python train.py --model="sound classifier" --input="waveform_16khz" --muon_scale="original"
Rows from block 2 of a small sound classifier, named by matrix and row number. Each number is 50 + 15 x the weight over its row's rms, rounded and kept within 0 to 99. All counts start at 0. After the name is the row's rms in percent of the matrix's.
After each channel's rows are labels from the 100 clips, of 14976, where the channel reaches its highest value: "top examples" is what is common among them. Only what is clearly more common there than usual is listed. The data: synthesised sound scenes: up to three everyday sounds over a background. In brackets: how many of the 100, against the usual share in percent.
# c30: last pointwise conv (model.blocks.2.c3.0.weight, 256x256x1, standardized in use), inputs 128-191

c30.6 098:61 50 50 49 24 50 58 45 55 61 51 50 50 27 87 48 50 82 50 27 25 49 45 10 50 50 58 51 38 50 50 50 50 50 50 36 45 41 94 45 50 51 33 50 50 50 71 50 68 50 55 50 47 32 51 50 50 50 50 50 50 50 53 93
top examples: speech (84 vs 4.7); first sound: speech (62 vs 2.4)

c30.193 103:59 50 70 48 25 57 60 56 67 50 50 23 50 95 21 57 21 53 50 50 50 50 50 46 50 50 50 50 99 15 52 50 42 50 52 36 50 50 31 45 33 73 50 50 50 48 76 43 31 50 50 18 50 63 50 50 31 50 44 50 50 76 57 75
top examples: number of sounds: 1 (64 vs 33.2)

c30.169 092:44 50 99 50 50 71 50 50 50 50 50 50 27 50 74 50 50 50 50 50 50 37 33 39 60 50 50 31 25 54 50 50 17 50 69 50 58 50 70 50 44 13 00 35 51 05 50 50 50 50 66 50 58 50 50 50 87 44 38 50 50 25 59 50
top examples: barking (100 vs 5.2); first sound: barking (79 vs 2.7)

c30.50 098:28 44 26 45 50 50 40 30 50 50 06 61 50 40 50 50 50 44 50 50 50 50 65 37 50 50 33 50 50 50 63 35 50 50 50 50 50 50 50 50 25 50 23 68 50 50 50 50 54 50 50 50 02 50 43 53 50 61 50 52 50 50 50 31
top examples: background: none (73 vs 22); number of sounds: 1 (67 vs 33.2); door slam (39 vs 5.3); first sound: door slam (25 vs 2.7)

c30.178 102:50 43 53 59 50 50 50 36 50 90 50 91 43 65 50 50 35 52 50 32 50 50 48 50 24 28 50 54 50 19 50 25 50 50 51 42 54 58 41 50 50 50 50 16 50 50 50 67 50 50 50 53 78 49 50 50 30 69 78 50 50 73 50 50
top examples: background: none (69 vs 22); number of sounds: 1 (68 vs 33.2); whoosh (60 vs 5.5); first sound: whoosh (58 vs 2.9)

c30.211 098:15 50 56 55 50 48 38 50 50 71 57 83 38 78 50 49 50 50 22 85 50 39 50 50 58 50 50 50 33 80 50 10 50 88 50 50 50 45 80 49 59 50 50 50 50 50 42 50 50 45 25 22 50 50 52 85 50 80 50 45 50 50 43 50
top examples: barking (74 vs 5.2); first sound: barking (58 vs 2.7)

c30.118 089:29 40 53 50 55 38 50 50 50 50 99 37 96 38 50 50 50 50 50 50 71 38 50 60 55 50 44 50 60 52 50 50 50 80 55 44 50 58 90 50 50 50 50 60 58 60 50 50 50 50 37 47 50 50 50 04 50 20 17 50 61 50 56 50
top examples: knocking (57 vs 5.6); first sound: knocking (50 vs 3); laughter (41 vs 5.5); first sound: laughter (37 vs 2.8)

c30.229 092:66 95 50 50 50 50 50 50 50 50 34 58 95 50 50 50 50 52 30 42 55 36 50 41 70 39 50 50 50 45 76 42 50 25 50 50 50 50 29 50 50 50 00 20 50 51 57 41 50 50 68 73 50 41 50 42 40 24 61 50 28 44 50 50
top examples: knocking (54 vs 5.6); first sound: knocking (50 vs 3); footsteps (36 vs 5.3); first sound: footsteps (34 vs 2.7)

c30.171 086:72 50 84 71 79 21 50 52 50 68 56 57 50 99 84 50 48 72 49 50 30 50 99 50 50 50 71 50 50 50 50 50 50 70 50 50 66 70 50 20 50 50 50 50 50 50 44 63 70 00 48 47 14 46 50 80 50 63 51 07 50 50 50 55
top examples: speech (62 vs 4.7); first sound: speech (52 vs 2.4)

c30.128 098:50 55 50 57 91 50 82 50 59 50 42 74 50 50 50 51 47 62 50 69 54 63 60 42 50 36 55 50 50 50 45 00 48 62 56 50 73 50 69 50 20 50 07 44 50 50 50 56 50 33 50 99 50 33 50 18 50 50 50 22 60 50 66 73
top examples: coin spinning (63 vs 5.5); first sound: coin spinning (57 vs 2.7)

c30.208 089:53 50 50 63 83 41 51 44 50 54 33 50 52 63 78 60 50 89 50 50 50 49 50 68 69 50 50 23 50 81 34 58 39 43 47 50 50 67 50 99 61 59 50 50 78 70 50 75 50 50 50 02 68 50 32 43 42 50 50 71 45 37 31 70
top examples: speech (89 vs 4.7); first sound: speech (69 vs 2.4)

c30.85 094:40 50 19 75 50 65 76 23 60 50 24 50 50 37 78 50 50 94 50 50 05 50 50 50 50 50 50 38 18 49 28 50 50 46 66 27 60 50 50 50 48 23 45 70 50 33 44 50 49 50 37 50 33 50 50 50 50 36 50 78 50 50 59 50
top examples: speech (93 vs 4.7); first sound: speech (64 vs 2.4); background: none (44 vs 22)

c30.254 117:74 72 50 16 50 85 50 65 43 29 34 65 50 29 50 50 85 50 50 65 50 53 40 75 75 58 51 50 50 50 50 42 50 50 50 74 51 50 55 82 50 93 50 50 19 50 65 50 33 50 50 76 50 47 50 50 29 50 50 68 50 08 50 50
top examples: knocking (41 vs 5.6); first sound: knocking (32 vs 3); water drop (28 vs 5.1)

c30.160 102:90 50 50 50 50 70 50 34 39 50 41 50 50 50 50 72 69 50 50 36 56 54 40 50 50 48 36 40 73 37 46 50 33 64 50 50 50 50 34 50 44 50 22 26 56 50 74 59 50 50 48 48 50 27 50 79 50 50 38 45 50 50 19 50
top examples: background: none (52 vs 22); thunder (42 vs 5.3); first sound: thunder (27 vs 2.7)

c30.218 087:50 68 50 42 50 50 52 67 80 50 50 63 50 50 73 54 31 67 50 50 50 50 61 50 50 50 34 36 36 54 59 11 50 50 50 50 50 50 50 50 77 50 48 50 50 50 50 19 57 71 50 50 45 53 50 21 85 27 68 50 30 50 41 17
top examples: speech (56 vs 4.7); first sound: speech (45 vs 2.4); background: none (45 vs 22)

c30.151 106:50 54 50 50 55 61 50 50 27 64 50 92 50 50 50 50 50 28 50 62 50 50 50 50 50 26 31 50 46 33 50 99 50 50 52 50 50 50 50 64 60 60 34 50 39 40 50 47 50 50 81 50 31 50 00 50 53 41 29 50 32 51 50 60
top examples: number of sounds: 1 (83 vs 33.2); background: none (55 vs 22); spray hiss (47 vs 5.3); first sound: spray hiss (44 vs 2.7)

c30.15 118:50 50 50 48 25 50 51 50 50 26 71 50 50 50 50 00 70 50 22 81 50 51 50 42 65 34 48 23 70 50 50 41 50 50 50 50 48 50 83 73 50 57 50 34 50 48 50 30 92 50 29 84 62 50 41 54 50 50 50 50 56 38 66 35
top examples: knocking (67 vs 5.6); first sound: knocking (62 vs 3); laughter (28 vs 5.5); first sound: laughter (25 vs 2.8)

c30.182 091:52 58 81 64 50 58 80 50 41 69 50 50 50 50 55 50 61 73 50 50 25 50 72 50 50 50 70 26 50 79 50 11 37 50 50 50 51 50 63 85 30 37 50 54 50 50 27 50 70 50 58 50 37 28 50 50 54 50 50 56 69 75 50 70
top examples: speech (86 vs 4.7); first sound: speech (65 vs 2.4); background: none (48 vs 22)